A small segmentation model, trained from scratch.
Model: 1.44M parameters, activation relu.
Rows from block 5, named by matrix and row number. Each number is 128 + 24 x the weight over its row's rms, rounded and kept within 0 to 255. All counts start at 0. After the name is the row's rms in percent of the matrix's.
# conv: 3x3 conv (model.enc.1.2.conv.weight, 96x96x3x3), inputs 16-31, a 3x3 kernel for each
conv.45 097 [131 129 145 136 151 119 100 135 136 170 126 127 128  96 107 136 115 148 142 144  94 114 140 109 127 150 133 157 131 104 148 144  98  98 148 122 158 111 115 129 143 125 127 127 129 139 124 119 137 139 141 130 163 150 155 122 180 136 124 135 149 137 133 131 113 100 112 102 125  96 136 126 135 118 107 107  92  84 142 121 124 175 141 132 150 159 118 158 120 142 134 122 164 141 152 153 141 121 135 178 163 136 179 140 129 172 122 134  85  98 122  71  76 110 134  86 103  98 118 143 106 103 119 103 114 106 140  82 124 159  74 111 142 147 117 118 118 147 128 104 122 107 145 133]
conv.46 100 [130 139 136 130 127 115 152 127  99 118 116 172 106  92 117 143 102 130 136 126 136 123 160 123 124 116 108 108 113 104 118 134 114 144 129 132 132 140 119  84 166 129  88 105 123 104  99 112  92 116 111 117 123 105 121 144 131 139 127 135 134 132 120 121 135 117 162 118 125 116 117 115  93 121 129 142  96 104 138 142 113 133 135 119 132 129 161 127 101 119 145 153 131 123 112  90  98 125 102 149 154 110 108 141 122 117 111  90 126 158 149 157 130 152 121 125 122 164 156 118 108 122 142 105 145 161 121 150 121 150 122 111 144 119 167 120 165 144 135 125 111 145 136 135]
conv.47 099 [135 128 125  83 124 115  97 137 144 139 184 152 128  95 138 133 150 144 123 115 152 140 129 122 135 135  89 112 167 131 151  88 151 143 143 126  96 113 122 123  81  78 130 140 114 145 136 114 113 105 127 115 111 132 149 131 120 130 137 137 137 129 123 141 167 129 135 154 177  99 106 140 119 112 107 105 157 146 125 123 138  88 100 109 139 125 119 116 107  83 132 131 116 159 163 138 156 125 108 134 109 116 112 119 111 121 113 130 136 144 119 142 141 115 139 161 143 110 101 127 119 118 133 125 152 145 123 103 138 130 102  91 156 188 132 135 130 157 126 119 118 131 164 124]
conv.48 099 [118 131 121 139 127 128 123 114 118  72 100 117  94 120 116 100 135 127 130 140 140 127 133 135 128 145 171 175 145 148 172 157 128 189 158 130 140 139 124 127 117 123 136 129 126  23  81  67  24  73  79   8  66  49  97 106 101 103 104 105  94  90  98 132 127 143 158 124 111 143 133  86 107 132 103  96 136 108  95 109 102 119 106 119 128  89 117  94 106 115 153 149 162 163 176 161 121 156 184 124 116 106 130 111 100 130 110 105 108 125 112 118 131 130 119 135 135 235 196 207 207 171 169 192 148 141 104 118 131 116 106 130 119  99 105 112 113 116 146 111  91 147 119 110]
conv.49 103 [107 135 148 119 113 122 122 107 134 119 138 160 126 121 135  92 148 133 111 128  94 157 131 136 128  94  78 116 104 142 121 120 148 103 135 109 152 146 138 112 116 146  84  94 110 152 129 125 124 118 120 121 133 137 165 123 126 149  99 114 117 119 119 129  65  81  86 118 149 132 126 158 134 116 132 124 132 128 143 100 105 120 146 132 124 103 128  96  76 112 170 177 155 163 149 115 124 120 151 118 140 123 120 116 130 145 126 132 128 119 156 132 122 125 129 146 116 148 138 119 160 148 121 137 136 116 130 106 151 103 133 128 111 133 149 131  90 146 125 147 127 105  98 114]
conv.50 102 [127 151 152 103 126 156  98  82 145 102 142 168 126 129 182 148 144 146 119 161 121 103 103 155  88 112 109 129 152 125 115 130 170  85 134 108 161 160 143  78  91 175  85  91  89 136 142 123 117 154 129 112 113 124 127 137 113 134 143 132 135 122 145  90 124  89  97 139 165  97 105 152 138 107 122 138 136 112  89 104 123 113 119 126  94 122 113 112  97 143 150 141 133 115 120 123 130 134 108  77  90 126 127 125 125 133 115 119 154 126 150 110  97  83 130  78 139 123 121 129 117 110 137 120 132 114 110  94 145 134 117 133 147 123 150 126 113 129 146 167  95 129 142 137]
conv.51 102 [163 163 148 148 179 134 139 114 125 127 111 131 126 134 129 124 150 141 180 121 126 139 127 121 169 109 173 144 155 118 155 119 122 140  85  99 165 131 113 148 139  91 153 112  89 115 126 133 143 125 124 106 117 107 147 143 130 155 148 100 132 140 136 134 106 134 118  93  94 140  93  76 158 144 105 149 141 111 124 114  82 154 149 123 119 143 135 139 123 157 109 102 124 104 124 115 139 114 148 107 125 121 104 114 113  97 118 128 170 137 126 144 123 108 122  57  89 161 124 147 124 143 131 119  94  98 156 139 100 141 114  97 137 104 125 122 116 106 121 151 136 167 157 194]
conv.52 109 [126 125 150  93 120 125 112 130 128 111 137 158 145 166 163 165 162 149 124 127 108 154 142  99 145 137 124 119  92 128  69  75 128  72 103 142 126 113 129 119  91 116 120 116 127 179 216 190 194 215 171 150 139 102 141 139 162 147 140 154 143 133 105 124 118 104 130 137 116 117 130 129 147 132 142 122 145 142 142 136 140 139 120 118 126  82  95 122  90 114 147 136 144 113  93 115 145 142 135 129 124 127 136 130 118 124 103  90 144 135 138 139 114 130 125  91 125 115 100  71  88  57  60  94  68  86 126 123 154 117 126 131 126 114  98 145 123  95 124  97  93 155 102 101]
conv.53 098 [140 145 113 110 124 124 137 109 109 125 144 114  81 115 117  67 137 164 121 134 132 112  99 104 117  69  89 131 146 150 113 102 118 161 113 132 141 130 116 100  89  94 150  70 114 126 144 109  94 132 127  88 117 113 114 110 120 161 127 131 119 130 136 121 190 153  92 128 121  64  80  90  94 149 146  97 157 127 108 146 126  98 124 116 128 168 157 165 162 151 133  88 133  93 145 146 106 146 131 136 137 130 152 130 132 142 125 126 144 128 138 100 101 124 119 131 115 147  97 121 184 142 143 144 115 167 112 117 134 114 110 107  79  57 123 121 116  97 127 114 122 111 102 114]
conv.54 099 [132 115  85  97 145 115  71 101 109 171 162 165 130 117  98 118 119 128 127 112 119  98  86 147 116  72 146 174 158 148 133 125 152 125 134 137 115 106 133  97  96 148 116 122 172 125 151 138 120 126 119 114 148 152 114 133 137 124 107 133 126 125  87 102 163 131  85 138 158 101 118 157 112 145 119  91 157 143 107 154 142  87  91 153 109 208 162 147 128 116 149 124 150 152 150 136 163 135  86 146 114 142 163 126 129 126 128 133 123 113 142 119 101 114 124 129 164 139 150 139 100 132 154 107 142 127 159 137 128 161 124  61 136 124 127 128 126 133 118 152 141 124 180 136]
conv.55 101 [133 131 112 100 147 102 169 141 120 163 133 156 124 146 180 165 130  92 118 130 115  80  94 116 148  45  80 104  92 116 144 128 127 140 137  92 133 155 115 109 138 169  77  83 138 142 125 107 139 115 113 145 147 137 145 136 104 128 145 102 132 120 137 142 139 125 111 175 106 129 153 145 146 113  87 121 104 103 155 122 103 146 166 145 120 117 108 113 133 141 160 163 164 170  94 143 107  61 101 129 140 155  62  95 114 100  95 117 138 102  83 143 172 134 123 169 131 103 106  77 127 127 113 109 117 123 132 108  95 115 171 102  91 134 132 126 123 101 142 141  79 114 144  85]
conv.56 098 [142 134 115 139 135 144 118 120 142 164 150 115 115 109 119 119  92 101 155 109 132 134 114 131 142 143 146 147 157 138 146 149 137 138 128 152 152 159 156 138 138 119 126 116  89  59  66  61  55  49  34  46  52   0 140 116 116 116 112 110  98  87  88 155 117 128 141  96 115 125 148 112 139 117  80 139 132 111 117 110  82 146 163 159 181 152 117 153 101  82 124 127 159  69 122 190 103 151 183 137 129 114 135 108 103 117  93  94 153 144 129 116 132 118 128 117 137 154 152 160 169 143 158 166 156 161 113 124 139 148 136 153 145 125 135 133 125 162 138 114 128 157 116 116]
conv.57 099 [136 134 121  81 121 141  67 121 131 151 121 136 102 137 137 130 139 151 152 166 146 124 173 170  98 119 172 138 147 124 119 122 108 178 117 117 187 165 128  84 111 118 132 125 143 145 127 148 147 106 109 139 151 133 170 115 136  98 129 146 130 133 122 157 116 107  89 203 111 101  88 111 107 133 142 142 144 152 124 120 142  96  97 100 111 161 132 116 141 172 154 150 114 120  77 135 120 153 130 141 126 121  95 121 117 112 136 158 160 110 119 123 161 133 102 108 122 134 157 122  92 161 113 109 114  92 144 137 121 128 166 122 133 149 186 151  87 161 146 151 169  96 153 152]
conv.58 098 [134 144 119  95 145 129  96 153 133 155 174 125 130 136 103 133  84  91 120 146 150 115 103 134 113 107  98 131 148 139  81 157 127 104  94 154  80 111 160 103  63 119 147 142 130 119 111 133 100 101 148 139 116 135 119  90 131  99 123 126 139 110 138 122 152 139  63 128 125 113  93 109  87 130 149  75 137 110 108 124 112 107  81 106 137 118 122 169 152 123  85  90 136  87  85 118 116 143 135 101  86  82 118  95 111 127 113 135 130 118 121 131 125 144 130 146 148 148 144 109 108 116 139 106 113 118 151 144 149 125 140 118 126  78 128  99 115 149  78 116 149 113 110 132]
conv.59 097 [136 143 137 123 120 132 120 136 108  87 130 114 127 138 116  84 142 133 125 109 106 115 129 123 121 164 179 127 107 142 166 154 124 153 136 124 113 153  96 144 155 151 150 135 113 100 108 105  97 121 109  77 114 100 149 119 129  72  96  95  85 136 117 139  77 157 140 117  95  95 149 139  85 133 159 109 141 125 126 159 173  92 100 110  99 138 138  87 136 137 164 101  97 158 138  98 138 145  66 131 156 122 137 125 120 135 153 126 120 102 137 125 141 128 126 131 114  81 141 159 125 132 136 118 116 121  97 140 125  99 113 110  79 105  93 100 137 133 130 122 151 132 114 132]
conv.60 102 [137 160 117 141 169 126 128  91 120 144 157 138 144 177 135 165 130 117 160 147 158 133 128 147 113  94 118 122 115 115 102 132  91 115 114 111 141 116  99  81  67  81 132 113 106 120 113 129 121 144 143 118 138 137 153 133 135 117  81 147  87 130 131 139 124 112 153 143 126 156  95 110 127 138 122 116 146  97 113 138 129 117 106 126 128 149 123 133 151 119 122 108 104 137  74 131 105 114 128 121 123 123 122  99 127  92 115 121 147 136 130 104 131 125 124 144 150 132 140 142 102 146 139 135 144 140 111 132 118 126 155  82 160  99 120 156 123 134 109 171 109 115 172  89]
conv.61 098 [108 107 119 144 131 135 107 121 126 154 120 142 158 103 142 118  64 158 147  91  82 134  99  65 156  87 104 101 137 143 109  90 130 124  87 162 153 123 112 122 131 127 144 139 128 120 127 132 113 120 145 124 129 120 114 101 102 122  94 126 116  98 103 116 137 112 135 120 113 135 100 108 132 144  70  97 108  69 114 128 111 160 110  94 155 115  89 130 118 117 118 111 111 127 130 134 115 125 108 116 118 141 128 139 147 116 126 141 148 109 113 166 117 101 156 132 127 140 120 110 157 145 119 143 107 111  93 131 166  99 137 146  88  92 128 103  84 123  78  95 135  57 142 181]
conv.62 102 [150 116 132 115 103 142 101 135 132 153 135 118  97 121 124 118 131 152  95 103 115  95 137 154 103 150 162 153 127 110 121 130 112 133 108 124  67  69  98 104  73 139 131 131 119 134 123 134 109 115 124  99 131 123 123 116 136 135 155 137 123 129 147 142 169 152 150 121 138 145 167 137  98 113 104 132 129 129 124 127 119  96  72 112 111 153 142  87 121 144  97  99 128 126 125 119 102  97 153 138 137 135 140 124 115 125 127 117  96  82 112 131 104  81 109 114 137 132 154 139 129 147 133 110 135 154 167 116  90 168 109 145 142 100 125 104  79 108 105 120 104 139 128 128]
conv.63 099 [157 114 138 130 144 111  75 122 131 173 137 131 141 147 165 130 122 140 101 112 127 111 121 132  90 102 105 144 145 141 124 153 116  95 100  93 128 130 135 122 139 130  98  78 131 123 133 131 113 112 120 129 129 130 122 107 144  89 130 160 118 137 157 114 112 123 119 118 140  85  89 154 142  90 116 128 140 122 124 146 129 124 144 138 118  52 120 125  98 110 119 143 167 166 121 137 147 129 160 146 139 125 100 141 122 117 132 133 121 165 129 162 110 135 136 146 134 134 127 108 121 111 101 126 120 128 108 114 131 107 144 127 137 186 167 119 141 125 111 143 138 106 186 114]
conv.64 100 [137 151 129 113  90 110 113  91 115  99 137 153 151 206 171 175 164 141 181 174 111 130 116 108 166 102 113 108  92 137 121 121 115 129 138 109 122 159 133  96 111 125 142 129 140 105 128 129 123 141 126 127 136 127 135 137 145 114 126 146 129 118 147 142 103 114 134 134 139 157 179 141 149 108 132 132  99  98 123 101 108 158 112  97 104  73 104 105  76 111 108 150 145 106 111 150 131 151 144 105 121 133 120 117 137 154 116 136 140 127 113 144 133 142 135 106  98 138 139 131 122 100 120 128 113 104 169 122 131 119  85 121  91  77  97 139 142 141 113  85 142 122 106 136]
conv.65 098 [131 129 112 125 125 149 119 153 116 125  82 133 123 130 149 148 113 128 132 178 185 127 112 140  96 150 138 123 108 125 117 158 126 125 124  91 112 141 138 113 108 132 118 125  95 137 111 137 129 119 136 125 119 138 150 111 150 120 113 150 125 130 141 157  97 135 157 113 113 113 160 141 132  80 123 148  75 125 143 131 135 139 160 122 146 105 135 132  87 111 117 180 133 108 121  76 152  97 105 144 115 111 145 104  93 119 146 136 108 118 116  82 114 179  95  96 139 121 144 134 133 135 108  79 109 116 129 115 101  70 135 149 113 127 163  96 136  92 113  93 104 133 123 122]
conv.66 101 [122 119 129 131 151 148 102 127  91 155 151 114 149 117  42 141 107 147 149 172 156 134 144 148 130 102 121 132 138 142 158 112 126 141  86 121 132 170 134 130  98  94 106  86  87 124 134 156 121 122 120 131 144 131 139 137 133 156 119 112 128 138 129 168 161 120 136 109 119 131 102  94 148 180 116 145 104 131 147 161 141 106 111 105 150 143  66 153  94  80 153 161 109 141  94  96 112 143 120 128 124 107 111 128 131 135 129 108 103 151 149 131 143 103 140 127 102 112 144 128 116 145 109 147 135 156  92 144 152 114 141 135 152  80 107 154 159 116 144 121 126 107 121 108]
conv.67 094 [133 127 122  96 137 136 116 121 138 120 102 114 124 125 162 132 174 127 116 143 140 159 159 131 145 138 107 121 129 111 110  98 142 149 147 171 117 135 154  88  82 128 127  99 118 108 127 108 131 124 125 119 128 110 122 129 140 115 126 127 120 107 115 101 159 187 107 115 183 127 117 148 122 158 149 126 149 164 155 128 135 115 126 120 161 140 144 163 151 184 129  89 113  62  92 120  86  85  88 108 108 113 126 126 104 130 109 135 125 142 129 103 126 140 111 123 158 126 118 153 122  88 155 129 123 140 137 139 153  93 133 130 102 115 147 141 110 110  88 123 160 122 123 132]
conv.68 101 [156 158 151 115  96 109 120  87  93 119 132 140 119 140 109 134 105 123 148 154 158  92 145 160 112 129 143 150 124 108 135  97  62 117  98  98 170 119 102 122 104 121 139 107 123 132 141 124 134 143 125 128 131 115 144 139 134 136 148 147 126 120 145 159 163 129 123  77  96 143 117  95 128 135 131 124  95 136 101  88 123 101  78 119 112 151 135 117 123 120 112 116 122 129 145 133 141 136 139 122 107 121 115 123 127  95 124 155 122 134 137 158 174 124 131 106 160 134 135 140 124 122 123 139 124 125 136 115 112 146 113 148 134  72 120 108 126 113 105 121 146 147 123 138]
conv.69 098 [159 122  78 143  53 113 173  82 105 142 100 119 120  79 146 128 123 107  86 106 139  91  79  94 130 121 141 135 152 115 120  90 148 112 147 137 110  84 121 158 116 103 148 182 148 137 100 125 121 117 161 141 142 139 162 127 136 147 114 110 151 135 140 120 111 111 138 132 111 108 140 170  86 119 117 132 120 122 134  97 101 123 136 104 140 179 156  82 100 128 137 120 137 141 127 138 127 141 135 142 124 141 121 120 102 129 117 137 144 123 124 110 133 120 151  75 108 146 145 108 120 114 134 118 114 162 118 138 162 121 118 131 147 128 104 124 102 101  86  83 106 141 108 107]
conv.70 102 [108 147 135 138  88  92 159  85  90 125 131 163 120 105 123 134 100 108 141 124 132  87  78 118 102  88 146 130 156 108 178 110  80 147 126 129 138 157 110 129  96 106 142 150 125 144 132 132 134 119 109 133 144 137 152 117 128  91 136 150 130 128 116 115 106 107 121 100  57 122 109 119  77 127 109 103 117 105 148 135 135  91  66 125 132 164 146 146  91  71 139 150 115 126  95 104 123 139 143 128 179 108 128 153 159 131 135 137 122 113 104 115 120 158 175 111 120  89 108 139 111 139 148 125 153 127 141 151 134 120 120 142 112 124 146 136 112 165 124 139 165 156 122  68]
conv.71 098 [123 122  68 175  98  89 165 174  91  97 116 116 118 166 180 131 127 118 126 144 130 125 124  90 163 103 137 122 128 141  82 104 143 125 142 163  83  52 117 123 107 127 155 171 154  96 137 136 129 137 156 132 129 129 126 132 130 109 121 144 127 143 136 132 134 124 121 107 114 131 145 134 142 121 111  99 110 115 103  92 118 118 146 145 145  99 143 112 127 148 110 146 158 149 149 171 116 143 130 133 131 111 129 131 119 117 136 135 114 128 162 113  93 112 154 144 149 125 132 129 138 132 141 121 120 154 109 113 108 167 174 127 132 158 137  73 139 177 161 151 144 142 151 171]
conv.72 101 [ 98  84 114 124 144  95 125  88  71  88  89 142 131 127 149 126 124 122 125 115 165 144 119 148 119 127 135 110  98 112 138 115 124 147 122 109 128 127 141 121 117 113 127 115 129 125 128 132 119 124 118 118 132 147 122 134 137 136 143 123  98 112 138 160 131 104 152  54  89 158 137 129 128  94 114 134  40 108 121 120 163 104  63  91  86  87 127 116  72 118  99  76 150 162 149 148 143 162 156  98 121 144 113 120 135  89  91 109 132 114 157 158  35 127 160 156 140 123 133 117 150 129  97 143 130 120 118 120  93  90 165  91  65  97 138 131  95 131 126 173 138 124 143 145]
conv.73 101 [108 122 160  91 108 148 108 116 123 117 144 163 126 122 125 123 162 126 144 125 132 131 102  94 134 108  92 132 129 132 117 130 108 124 120 108 134 118 154 113 143 115  95 132 158 153 175 180 138 126 145 139 111 112 115 106 107 118  87  93 146 126  91 109 127 143 101  82 114 120  69  94 133 141 102 148 132 120 154 136  97 159 153 124 152 149 130 133 138 131 185 123 126 145 135 119 123 110 119 129 145 150 123 107  98 139  99  64 129 131 155 109 133 137 121 159 147  89  95 116 100 166 175 122 188 205  99 128 161 135 123 167 140 137 152 136 128 121 155 113  96 160 142 148]
conv.74 097 [120 135 133 128 138 128 123 115 105  84 130 136  84 103 132 109 117 124 103 118 131 119 107 138 118 112 145 183 182 212 201 191 200 199 215 198 159 156 128 139 120 104 135 141  96  35  68  46  42  70  52   9  51  40 122 134 121 118 128 122  89  96  97 132 142 133 133 142 125 141 117 125 100 123 103  95 128 111  94  99 115 141 138 138 149 132 122 122 101 100 138 154 154 151 156 151 135 119 156 153 151 129 151 144 125 146 136 119  99 119  90 110 124 100 116 113 117 176 167 182 178 153 161 184 164 156 110 103 130 120 118 127 123 109 109 130  99 124 145 127 105 131 111 116]
conv.75 100 [122 125 123  94 143 109  66  98  85 107 129 108 118 112 153 122 153 149 120 144 108 145 171 150 131 151 153 135 129 135 106 125 136 110  94 162 133 148 100 113 155 124 115 156 128 137 130 127 136 138 125 127 115 132  92 124 121 105 103 101 126 120 113 111  95 115 141 141 108  90 130  96 145 128 123 178 161  96 133 141 101 110  94 119  95 115 123 147 150 119 115 140 159  83 164 190  74 141 167 105 123 134 162 147 146 136 138 125 112 150 139 106 118 133  97 150 128 121 108 130 108 111 119 127 140 138 153 125 138 143 126 145 122 120 138 123  82  93  80  98 111  88 120 135]
conv.76 103 [138 118 162 134 128 146 151  92 109 129 110 134 133 121 159 147 122 118 150 156  93 132 142 133 126 105 130 123 132 156 108 108 128 101 114  84 151 154 130 116 102 125  91 101 137 134 130 147 139 141 159 150 139 138 149 132 133 123 154 107 141 138 135 102 125 132 131 122 179 143 126 136 111  97 110  88  78  92 124 128 121 106 123 112 124 110  92 124  99 126 137  97 121 134  93 141 148 137 123 107 121 121 115 133 130 119 123 122 137 176 162 146 120 130 106 101 143 144 128 155 141 130 159 138 138 138 113 137 183 137 189 187 121 150 157 159 122  89 107 113 112 143 125 141]
conv.77 103 [142 112  97 124 165 131 113 165 133 104 152 157 133 159 148 129 153 161 108  85 101 116 122  96 110 102 113 143 130 137 145 147 137 136 120 160 151 130 131 126 129 123 150 119 138 119 124 146 111 126 145 114 107 112 105 131 149 122 107 128  97 134 137 144 155 126  93 152 130 108 118 121 154 147 116 156 153 102 161 140 122 144 115 148 101 126 152 135 142 131 139 146 143 133 121 154  98 109 118 118 125 129 121 150 129 105 128 145 148 123  98 122 116 123 133 122 100 113 105 110 113 140 118 112 151 134 117 111  99 114 112 108 118 103 121 113 134 135 185 107 135 113  91 167]
conv.78 098 [143 105 136 142 145 136 139 116 113 122 142  91 105 140  96 131 126 151 182 159 125 109 137 139 118 167 165 148 123 143 174 131 119 124  95 117 166 162 112 128 155 139 140 148 114 130  78 127 136 105 124 131 131 139 119 156 152 149 155 112 133 120 148 171 120  66 104 124 105 125 118 122 179  96  94 174  64 159 137 122 149 129 127 103 178 132  89 177 145 111 137  98 113  95 109 153 124 150 147 114 140 139 124 134 130 150 175 131 144 187 137 116 176 117 131 109 124 120 144 109 123 140  77 102 124 103 175 126 126 162 131 118 141 138 160 106 110 144 119 157 122 122 131 151]
conv.79 101 [129 148 148 131 144 109 101 133 100 168 126  98 150 143  91 187 120 162 121 158 153 115 137  92  97 101 107 117 140 125 128 128 127 137 114 100 113 102 131 143 151 134 149 101 124 141 133 129 104 123 122 146 132 104 142 166 142 138 110 126 123 105 142 138 136 151 152 142 102 124 118 119 102 139 131 112 173 123 112 169 160 118 104 123  98 115 101 133 146 140 120 111 166 136 184 167 128 138 168 131 140 118 137 136 100 117  95 110 132 113 118 143 140 145 139 153 151 132 120 107 102 130 111 135 117 103 140 173 114 112 127  99 105 128 153 101 127 127  99 130 148 123 129 152]
conv.80 101 [131 153 105  95 118 105  90 100  96 121 141  92 130 120  69 149 114 118  88 138 148  93 120 140 105 101 142 112 153 144 145 119 118 126  77 120 161 133 102 132 114 108 155 128 130 127 145 133 122 130 116 133 114 112 137 178 159 144 136 153 104 103 155 111 119 118 147  75  73 141 108 103 139 129 126  75  97 145 111 128 128  92  88  58  94 109  96 133 106 110 173 140 100 124 145 152 171 164 155 144 146  95 143 145 142 138  91 115 117 138 134 127 114 141 131 123 148 125 146 110 149 123  93 157 147 131 129 140 173 133 142 161 106 113 143 171 136 140 128 137 144 189 186 159]
conv.81 100 [146 116 141 123 119 128 120  94 117 157 151 151 169  82 102 153  92 138 142 135 136  93 103 169 123 112 174 121  88 159 153 122  91 113 114  96 139 137 120 132 129 130 157 123 117 124 156 134 140 126 141 140 149 162 130 145 137 151 125 121 119 142 127 133 123 124 107 126 140 165 111 150  78 141 104 113 121 107 124 100 116 133 155 168 120 158 117 133 134 110 146 150 126 120 163 103 135 167  86  92 123 110 110 132 124 100 112 114 162 116 161 112 100 113 131 163 117 139 123 114 165 147 137 135 126 108 134 135 114 159 114 117 132 128 170 134 155 110 136 131 113 120 138 130]
conv.82 102 [136 149 129 108 158 117 124 139 117 169 105 102 175 165 136 174 176 132 141 144 131 103 102 149 169 159 147 105 157 134 103 128 142 121 111 162 135 164 151  90 134 173  98 114 110 122 132 135 110 127 144 109 108 135 140 127 116 124 139 131 117 113 124 128 168 160  86 173 177 113 113 145 118 146 116 121 201 135 122 150 132 139 139 111 102  91 106 101 131 114 126 120 134 118 114 135 126 120 120 132 111 115 129  98  98 133 137 118 141 110 137 108 111 103  83  91 137 144 164 141  90 115 152 104  92 156 153 125 115 167 167 111 147 153 142 150 162 136  99 145 123 125 121 177]
conv.83 099 [102 126  95 104 138 155 120 127 150 112 111 120 152 141 173 143 107  96 132 105 135 132 131 124 109 154 143  90 106 133 120 130 145 134 141 123 147 140 136 146 125 116 141 152 105 123 138 136 124 151 143 127 142 119 125 104 125 115 138 148 139 122 109 131 148 150 126 142 113 106 143 100 147 121 120 130  94  72 147 147 126 156 145 135 141 112 130 125 111 138 165 145 118 146 128 134 143 164 141 103 144 121 113 123 105 107 124 126 142 134 102 140 158 154 129 128 114 134 122 112 142 121 136 136  98  99  99 115 149 125 134 121 123 127  63 124 137 155 110  99 143 120  94 107]
conv.84 100 [137 157 154 143  76 149 112 141 113  88 152 153 101 128 162 103  83 131 116 139 116 162  96 144 147 126 123 107 132 128 137 127 135 108 140 127 116 173 131 160 130 135 122 118 100 105 135 143 132 113 122 120 129 124 130 138 142 130 140 139 130 110 132 109 110 111 120 120 160 106 151 146  82 115 111  85 108  95  90 120 127 132 140 135 103 119 134  81  95 145 151 140 137 113 121 125 152 133 145  90 112 108 102 154 122 113 109 125 107 120 116 122 172 166 130  82 136  95 117  94 111  71 121 105  95 115 147 131 184 134 142 168 163 157 178 123  99  90 134 126 153 164 164 137]
conv.85 098 [124  92 106 137 136 151 150 144 140 151 156 145 124  90 102 128 152 144 139 105 118 122 127  97 127 137  95 113 108  89  90  89 131 108  73 104 151 144 148  73 127 106 107  98 111 154 159 161 134 125  88 151 111 105 148 150 158 117 132 149 129 137 124 112 110  99 110 144 120 109 134 132  98 139 148 154 147 167 102 114 137 105 107  92 101 160 151 114 114 177 158 163 130  84 105 114 111 137 148 142 141 143 141 120 136  84  63 121 141 135 120  89 142 113  91 148 118 128 122 133 122 107 121 120 119 134 103 108 125 114 125 152 158 141 127  93 141 134 157 117 175 142 123 136]
conv.86 101 [134 101 118 118  82  84 112 108 106 150 158 123 144 111 154 136 130 116  85 133 116  97 112 136  94 100 145 102 108 136 105 109  84 175 143 118 118  77  94 148 176 142 134 104 166 105 131 122 104 135 130 104 132 121 134 123 135 122 118 145  96 121 123 121 119 116 145 145 111 135 125 163 147 113  89 125  82  98 155 144 149  96 114  95 133 124 135 153 143 103  72  97 103 137 141 112 129 110 127 180 169 147 159 157 163 154 131 145  90 120 101 115 138 125 118 121  91 136 142 123 119 141 109 132 131 117 101  84 117  93  85  84 133 172 164 136 151 148 123  84  60 120 149  80]
conv.87 099 [115 138 152 114  94 131 130 141 114 116 106 114 156 125 115 121 129 115 120 120 142 120 124 130 140 115  98 109 116 116  82  72 106 123 109 124  83  95 123  87  83  85 104 129  98 142 132 129 151 103 120 143 119 114 152 120 135 136 117  88 138 128 140 115 112 141 109 116 140 132 139 139  75 138 149  88 141 115 101  69  86 122 111 102 123 154 161 135 135 154 123 112 114  72  85 103 146 137 129 112 115 100 123  90  97 122 124 139 137  95  87 126 124 139 142 149 149 133 135 148 126 113 125 129 114 126 119 161 155 134 143 127 135 165 163 163 160 144 140 147 163 162 156 202]
conv.88 097 [114 102  84 133 108  65 100 163 136 113 129 129 123 102 106 128 125 135 126 116 148 128 129 102 143 181 117 147 110 141 122 157 131 129 114 141  79  72 118  93 117 158 121 141 148 137 125 124 142 117 128 154 109 130 146 137 130 116 103 119 152 139 110 118 159  96 105 123 130  89 102 128 117  97 123 154 102 120 127 118  91  99 125 148 131 122  83 144  86 115 137 136 145 101 156  89 137 114  89 129 132 120 135 125 109 164 140 125 110 147 137  94 121 199  90 171 166 136 120 106 130 133 136 119  83 123 136 112  88 127  96 159 141 131 149 103  96  97 108 110 110 120  70 117]
conv.89 100 [154 134 156 153  92 127 120 147 165 149 109 123 127 138 112 132 129 135 177 154 146 102 135 160 125  83 131 129 156 131 143  95 180 121  80 115 165 156 166 174 168 117 136 141 143 133 141 128 141 130 124 140 145 105 111 126  81 134  79  87 145 108  82 129 104  96 123 111 100 130 150 138 152 133 130 169 101 122 148 137 102 131 135  99 179 108 115 133 100 117 121 113 108 141 130 140 112 126  99 120 101 114 110 124 109 115 117 151 136 106 105 134 131 163 141 127 128 126 139 113 134  91 137 137 107 132 137 146 148 213 129  98 148 161 154 107 153 156 111  77 108 114 112 172]
conv.90 104 [108 125 142 112 108 139 113 100  81  87  88 107 109 101 137 132 165 159 123 151 127 135 139 120 150 154 161 144 144 173 119  98 128 123  95 127 145 149 136 143 145 124 117 134 160  90  91 102 129 127 140 116 108 106  64  66  75  85  71  90  91 112  94 146 124 133 126  91 119 138 118  96 150 140 145  96 100 124  88  98  97 112  94 134 101  94 124 135 125 131 113 160 141 155 142 140 143 160 159 115 118 134 114 115 124 137 127 127 130 111 119 119  95 108 114 119 134 192 151 123 167 123 100 132 123  78 109 126 150 115 108 124 103 105  85 134 127  91 122 100 102 109 110 123]
conv.91 100 [ 96 117 146 113 153 127 113 152 144 133  86 143  62 157 165 133 112 130 116 113 104 191 133 130 186 155 124  74 127 124 109  96 128 120 142 144 126  98 130  80 128 108 105 140 120 144 129 133 142 129 143 140 137 146 128 125 130 115 116 132 126 127 138 118 133 148 101 109  94 123 130 149  73 102  91 104  91 124 108 130 107 139 103 144  98 124 154 112 100  86 150 121 140 105 112 134 131 139 168 114 101 130  88 124  97 132 136 154  93  74 106 109 135 135 112 135 139 146 135 139 120 140 128 125 118 146 155 167 169 166 136 119 159 130 148 170 127 138  91 143 147 108 119 117]
conv.92 097 [119  86  73 139  67 122 110 107 121 141 137 166 136 133 147 140 139 121 124 120 127 134  82  92 116 133 120 128 100 145 104 149 132 107 106 133 130 137 136 141 132 135 124 187 139 123 137 144 120 128 146 135 139 146 130 150 143 121 143 127 120 120  99 125 100  99 156 105 114 122 143 127 108  96 131 125  82 108 172  92 118 137  93  86 107 149 155 123 146 152 153 123 124 146 114 146 148 153 137 125 138 188 117 134 158 113 106 124 138 131 152 160 143 115 158 144 151 123 115 120 163 133 107 143 185  96 121 105 127 165  95  92 137 121  94 150 110 136 137 113 131 134 138  73]
conv.93 095 [110 146 106  90 112 130  65  68 123 131 156 107 144 111 144 116 112 134 129 125 133 132 124 105  89 103  90  88 141 112 107 114 135 150 115 117 123 139 151 103 135 123  63  90 110 140 110 120 145 131 155 143 118 145 144 113  95 147 121 124 116 133 131 140 131 144 142 152 169 133  64 144 121 111 156 110 191 181  84 129 144 142 108 134 123 129 126 139 137 142 129 139 137 137 105 168 145 121 151 160 109  91 184 136 114 147  97 131 111 137 121 133 102 140 139 105 131 153 135 150 140 139 129 127 115 129 120 143 135 100 135 117  89  97  98 109  92  93 138 140 155 135 134 136]